A small masked spectrogram model, trained from scratch.
Model: 9.92M parameters, log mel input, arch convnext, norm rmsnorm, activation gelu, layers 12, width 256.
Training: adam_atan2 at rate 0.0012, 14300 steps, batches of 256.
Rows from block 9, named by matrix and row number. Rows with one number belong to one neuron. Each number is 128 + 24 x the weight over its row's rms, rounded and kept within 0 to 255. All counts start at 0.
# fc1: MLP up (model.blocks.9.mlp.fc1.weight, 1536x256), inputs 128-191
# fc2: MLP down (model.blocks.9.mlp.fc2.weight, 256x1536, transposed), outputs 128-191
fc1.569 [122 130 153 104 115 125 121  91  75 124 161  97 113 132 119 110  96  90 120 157 153 146 123 139  97 158 117 181 129 113 127 124 122 111 128 133 175 167 100  83  92 180 162 108 125 110 119 142 168 128 114 117  82 108 110 129 152 137 189 113 143 162  80 103]
fc2.569 [159 127 131 124  99 125 119 148 137 137 135 120 105 116  91 123 114 149 118 110 181 129 129 126 134 138 140  40 135 143 102 145  82 125 141 104  17 133 132 121 150 110 113 127 108 131 158 140 129 116 123 133 139 141  98 120  99 128 140  81 116 120  94 155]
fc1.570 [128 119  93 134 133 117  65 125 140  76 166 175 128 143  94 126 148 156 130 169 171 122 129 123 152 140 141 147 145 137 121 116 142 121 140 151 153  92 111 143 128 136 111 139 193 123 138 166 132 127 108 135 126 131  89 137 126 146 151 122 118 111 114 151]
fc2.570 [168 135 166 140 109 130 120 107 107 169 126 126  95 113 172 137 139  94  97  89 145 141 136 178 152 124 135 132 132 133  76 133 125 137 157 146  95  96 139 107 106 102  79 150 155 113 116 142 119 115 118 139 118  95 148 131 103 150 113 140 139 128 139  95]
fc1.571 [ 67 112 146 161 130 123 133 137 135 143 143 110 131  90 134 137 102 115 151 124 158  75 152 110 108 144 120 122 196 100 156 145 140  87 143 153 120 119 120 116 131  85 148 133 147 124 143  80 151 110 105 112 161 152 105 107 120 111 132 157 137 159 121 136]
fc2.571 [177 123 125 137  96 117 144 165 121 125 146 141 112 110  95 116 120 154 114 110 180 122 153 148 151 125 127  63 134 131  98 157  92 119 131 158  43 135 135 122 128 119 131 128 118 117 140 123 136 103 135 150 125 122 116 131 115 143 138  59 108 123  98 141]
fc1.572 [103 153 102 160 126 136 133 116 134 151 144  97 162 140 102 135 133   0 114 146 122 112 132 101 127 118 107 124 115 128 121 134  61 146 143 150 159 142 160 130 109 117 116 132 136 124 129 162 132 138 148 136 137 144 124  90 132 125 124 149 113 118 108 116]
fc2.572 [147 109 113 145 125  91 132  94 150  95 132 117 119 131 128 128 148 213 150 138 126 139 125 133 152 128 119  91 117 121 141 122 125 132  93 148 124 102 119 168 101  91 162 134  91 139 123 189 126 112 108 197 122 110 143 173 107  73 146  80 144 128 110 120]
fc1.573 [137  98 120 146 153 148  83 159 127 126 148 126 155 139 124 104  84 107 146  97 115 110 151 102  82 151 122 138 126 111 115  67 140 149 115 147 126 112 127 168 124 124 146 107  42 132 138 171 117 127 106 107 167 132 127 149  69 131 148 118 162 130 108 112]
fc2.573 [ 87  92 124 147 162 115 159 152 134 117 140 117 168 118 106 132 135 100 120 155  98 124 132 142 130 129  99 163 141 127 104 149  98 127 102 164 135 165 167 194 111 155 181 143 113 176 149 140 133 143 124 180 135 137 121  89 162  97 145 118 124 123 161 123]
fc1.574 [116 125 124  92 150 151 110 135  84 120  93 132 154  95 118 101  96 149  97 158  92 141 131  86 149 122 151 128 133 143 155 160 168  55 149  97 113 120 139 131  82 132 114 136 146  79  76 122 145 100 110 219 134 136 115 129 100 151  95 137 136 204 117 117]
fc2.574 [167 141 121 113  93 147 111 160 118  74 131 135  83 170 165 124 144 141 133 133  90 118 119 159 156  99 148  93 127 125 143 150 161 125 122 102 122  99  83 108 109  91  95 153 126 110 108 139 136 155 128 147 134 127  97 108 137 156 151 211 152  93  87 132]
fc1.575 [133 128 178  95 131  70 122 176 113 176 178 122 161 166 136 133  91 129 118 122 155 108 142 127 136 153 121 166 125 142 112 114 123 109 108  92 130 173 121  82 120  82 117 134 127 108 147  96 115 135 121  80 130 153 106 130 154 141 109 132 136 170  99 103]
fc2.575 [220 126 134  96 123 131 135 101 144 112 126 144 112 117 137 120 139 158 128 111 166 121 135 128 151 132 126  80 133 133 116 157 132 119 141 120  63 129 112 152 131 106 119 156  95  95 132 148 136 151 135 145 135 119 117 160  80 146 140  82  97 148  98 145]
fc1.576 [126 142 148 129 135 102 152 126 108 139 150 141 101 122 120 130 190 151 132 137 119 141 121  70 108 154 146 128 145 100  83 142 132  81 111 189 115 128 138  94  75 162 135 130 131 178 152 186 173 117 129 101 131 162 118  84 126 162 128 120 137 141 144 104]
fc2.576 [138 140 105 121 135 132 142 153 128 151 113 129 169 148 146 130 132 125 153  43 123 130 161 135 155 123 133 125 133 126  87 143 107 128  97 129 136 143 103  38 155 133 151 134 132 111  89 161 120 134 134 146 130 113 136 107 120 139 113 160 128  97 125 141]
fc1.577 [127 118  94 136 141 145 139 139 128 109 152 128 127 151 162 137 101 115 153 119 164 136 150 160 129 183 151 172 137 137  93  96 121 119 158 139 101 126 112 118 144 120 146 143 129 153 134 180 153 118 115 114 112 117 122 138  91 154  85  81 148 114 152 192]
fc2.577 [ 81 145 131  95 149 130 158 116 186 144  89 150 119 119 124 126 123 130 116 128 122 128 136 129 131 145 159 118 116 139 144 109 138 134 125 129 124 159 128 131 143 150 136 108 133 109 126 115 133  85 133 128 135 137 144 127 111 146 131 149 123 132 123  88]
fc1.578 [120 121  81 139 151 148 145  62 117 131 113  89 113 111  86 119 143 128 122 135 131 124 138 164 164 121 118 114 140 139 154 166  94 148 109 137 137 126 127  91 133 108 149 111 156 122 109 190 136 147  99 143  75  88 128 146 143 123 134 159 127 150 131 110]
fc2.578 [153 122  92 130 146 170 174 106 103 158 117  79 104 115 169 122 136 137 147 123 101 129 119 179 186 106 119 132 158 121 151  40  91 132 171 173 135  82 101 103 103  91  99 113 128 129 136 168 130 167 135 143 130 101 142 136 105 104 126  89 114 147  77 190]
fc1.579 [154 119 137 145 111 108 159 112  75 158 127 111 176 122  98 135 130  79 156 152 127 127 142 135 113 147 170 112 151 144 112 119 157 110  94 146 152 137 107 163 120 159 134 128 138 115  70 141 124 177 126 146 131 111 151 142 129 136 140 121 169 119 140 148]
fc2.579 [ 74 140 150 113 118 133 145 129 153 104 138 110 158 132 164 130 123 127 146  72 123 135 174 149  81 138 138 129 135 184 140 128 154 146 138 105 122 136 100  57 122  97  81 119 125 127 126 127 120 121 126 106 123 144 124 139 119 142 126 140 117  87 103 130]
fc1.580 [ 76  98 154 117 102 116 154 158 104 186 146 126 131 116 103 131 128 127 138 152 123 137 157 130 142 136 128 143 138 154  92 121 133 129  98 137 153 127 117 124 141 124 154 140 128 130  48 159 152 100 126  82 132 138 106 138 144 130 112 136 143 134 145 160]
fc2.580 [123 137 117 151 127 112 122 110 187 103 126 116 128 108 124 125 131 169 126 118 184 127 158 106 157 130 111 101 101 134 127 124 100 125 121 107  88 146  97 136 129 131 151 125  95 143 150 154 130 153 123 132 128 136 134 129 120  87 147 106 101 136 128 202]
fc1.581 [153 124  60 106 135  88 151 137 122 143 150 189 118 115 113 119 115 116 114 136 107 116  87 100  98 127 125 133 111 137 132 114 112 138 134 113 190  81  87 126 121 141 104 120 118 126 102  80 148 136 151 116 102 107 121  86 117 140 108 144 159 134 112 127]
fc2.581 [128 111 116  98 127 107 161 106 160 142 103 163 108 147 132 134 136 124 166 113 142 131 105 109 142 120 138 143 126  83 145 206 155 129  98  91 140 118 118 144 105 106 179 125 137  97  91 117 135  99 137 133 124 158 160 141 164 136 147 114  54 146 131  80]
fc1.582 [126 101  87 175 118 162 111 122 124 129 115 147 123 120 151 123  85 207  72 159 131 111 100 125 125 120  96 147 125 147 112 126 149  71 107 109 124 181 108 176 165 103 143 126 139 116 111 106 118 100 116 137 108 194 103 123 131 125 157 113 132 156 123 116]
fc2.582 [148 140 100 182 139 121 130 141 158 144 157 121  99 145 133 136 146 107 112 134 137 119  76 112 184 108 101 156 105 139 124 128 119 124 118 108 130 146 123 154 124 109  44 118 115 102  83 136 133 126 139 106 135 121 121 127 180 141  89 168 139 129 108 120]
fc1.583 [ 70 108 155 100 127  95 150  78 157 129 156 111 128 118  75 117 133  94 116 137 163 153 140 176 104 137 122 168 170 152 136 114 150 124 111 118 143 118 124 106 127  95  52  75 127 124 165  93 155  99 153  93 156 122 157  89 144 140 134 102 115 122 143 158]
fc2.583 [152 140 138 149  91 103 104 132 154 170 175 118 106 121 122 136 107 123 105 141 140 139 106 109 106  81 132 113 110 128 123 127  84 145 105 112  97 157 131 132 150 137 133 140 115 117 116 170 120 164 111 128 130 132 112  61 123 120 120 103  84 105 143 169]
fc1.584 [ 87 101 103 130 135 120 158 116  98  89 165 130 116  99 160 119 114 128 126 138 165 134 159 129 130 139 162 116 143 133 140 100 151 129 104 172 126 150 125  88 126 178 130 133 142 123 142 185 111 121 143 150  81 132 141 111 143 125 151 143 135 114 117 146]
fc2.584 [155 120 144 114 100 124 137  84 156  96 146 103 108 126 124 132 106 120 115 129 135 136 125 164 148 137 139 111 134 119  90 119 140 136 100 116 108 147 129 118 155 140 119 133 105 124  86  62 121  95 142  91 119 183 115 153 122 122 126 143 118 122 114  97]
fc1.585 [133 150 182  93 121 136 151 137 162 165  93 133 117 131 120 124 140 121 123 151 165 102 185 116 135 142 110 138 137 128  84 175 123 163  99 125 124 128  99 149 107 108 129  53 115 152  86 151 109 123 112 159  93  97 149 150 129 146  89 170 141 133 112 146]
fc2.585 [141  80 133 133 134 108 133  68 123 101 145  74 106 115  95 123  93 162 128 155 157 140 132 139  87 104 109 130 117 119 103 107 130 126 136 134 137 138 131 179 130 128 137 101  88  63 139 147 125 119 162 128 118 170 118 138 155 100 153  92 134 142 117 197]
fc1.586 [156 154 173 101 128 131 123 134 136 145 113 150 152 122  96 124 141 110 125 133 139 119 100 129  66 110 113 120 133 144  94 128 110 136  85 135 125 135 106 140 135 184 117 123 118 124  94 147 126 160  97 120 117 110 123 128 173 127 128 119 137 129 121 132]
fc2.586 [249 119 140 154  93 104 119 110 139 117  85 125 108 134 140 122 118 130 109 124 129 131 143 133 104 130 142 150 134 117 151 115 110 130 126 107 128  91 115  66 157 109  80 120 154 136 124 140 127 139 125  75 108 118 147 141 111 115  90 133  83 112 128 137]
fc1.587 [115 126 163 129 138 133 110 100 142 145  80  96 148 151 102 107 140  96 173 139 139 112 137 128 108 152 138 116 133 118 148 105  97 146 118 136 142  99 131 124 125 131  94 100  61 101 137 118  95 121 150 136 159  76 137 162 112 159  99 153 131 101 151 135]
fc2.587 [126 120 123 126 187 148 138 147 123 110 132 162 162 189  93 138 106 104 176 123 118 138 122 115  87 131 151 131 137 114 175 166 138 141 106 191 122 167 141  91 118 138  95 156 115 136  82 136 123 168 135 145 126 162 144 130 127 152 153 119 102 118 112  96]
fc1.588 [ 84  75 125 121 141 130 149 152 112 131 147 119 138 140 109 131 141 124  99 141 157 114 174 158 119 115  98 133 129 134 161  63 144 109 145 118 123 109 138 105 126 135 159  99 142 124  87 131 145 103 131 123  75 155 126 128 120 166 132 138 142 143 132 209]
fc2.588 [153  82 129 149 123 117 142 104 111 143 136 101  99 115 121 124 161 155 115 109 158 128 133 123  99 115 122 126 119 131  73 165 113 130 153 126 108 109  98 143 155 142 131 123 110 112  97 107 129 144 159  33 112 196 121 106 144 135 134 137 116 119 137 132]
fc1.589 [158 122 142 120 154 133 117 155 126  59 150  80 104 135 137 127 146 109 141 119 142 145 153 135 148 138 131 141 152 128 107  77 158 116 132 146 126 136 105 114 116 195 141 147 115 136 149 137 117 163 162  86 132 122 151 124 137 152  81  92 113  96 165 113]
fc2.589 [ 80 128 136 129 153 138 134 199 112  95 103 126 104 149  89 126 126 112 166  94 141 117  94 113  69 138 121 135  49 124  90 168 132 117 106 119 126 180 180 126 195 147 134 146 102 144  99 147 128 125  99 112 131 152 115 138 116 121 128 137 129 120 110 118]
fc1.590 [144 120 141 103 133 129 101 140 139 118 140 140 121 142  82 122 144 145 153 120 148 117 143  99  96 189 145 125 165 153 108  79 106 153 132 156 104 113 100 138 125 150 119  57 125 183 153  99 113  89  69 101 148 132  86 145 152 146 121 139 138 131 124 137]
fc2.590 [ 85 129 162  90 157 140 139 151 143  96 138 148 200 178 138 150 111 131 167 134 114 145  54 157 127 174 145 125 109 143 115 180 146 153 107 115 125 117 118  89 158 128  91 143 140 118 121 113 113 128 137 116 144 188 146 170 122 155 160 154 116  94 124  97]
fc1.591 [108 134 105 121 109  97  93 129 125  76 143 161  99 167 112 111 147 140 132 142 144 145 142 106 108 148 140 131 112 116 126 109 133 119 126 146 129 154 124 105 114  99 128  58 134 113 132 190 116 145 121  72 133  85 110 124 133 127  86 129 147 117 104 108]
fc2.591 [179 105 133  95  94 109 184 150  95 135 111 135 150 118 137 130 139 153 114 109 129 143 116 103 177 139 135 106 144 121 150 147 159 145 111 128 107 151 167  79 142 111 149  79 141 115  99 173 119 106 142 138 161 133 166 120 149 143 145 191  86 133 157 120]
fc1.592 [153 130 124 157 126 125 131 118 128 143 133 166 184 139 126 129 119 123 143 118 123 150 181 134 149 144 119 125 120 150 133 162 156  93 144 163 120 109 128 134 141 128 181  95 137 119  78 132 146 165 113 144 102 103 145  91 120 115 130 131 141 130 117 129]
fc2.592 [ 67 130 124 136 133 106 162 164 139 158 137 102  92 120 140 138 132 135 142 112 121 136 135 125 112 126 121 120 167 145 142 187 124 142 147 171 131 154 100  56 144 109 132 155 120 125 185  99 119 124 120 172 120  68 146 125 137 162 147 141 155 118 163 148]
fc1.593 [ 67 122 127 139 147 104  93 147 142 146 187  85 185 124 101 131  76 116 130 116 173 143 132 124 112 164 138 131 143 200 100 120 138 106 139 127 127 121 115  89 133 100  87 128 150 113 131 106 135 117 128 192 139 162 113 122 158 129 123 111 159 148  97 131]
fc2.593 [194 110  93  94 139 170 151 117 138 137 105 146 124 134 124 113 134 120 127 106 173 114 117 112 137 119 114 142 118 115 162  71 161 113 115 118 132  95 144 180 133 114 107 129 117 138 127 126 144 152 134 107 128 130 121 183 119  86 140 100  74 138 138 138]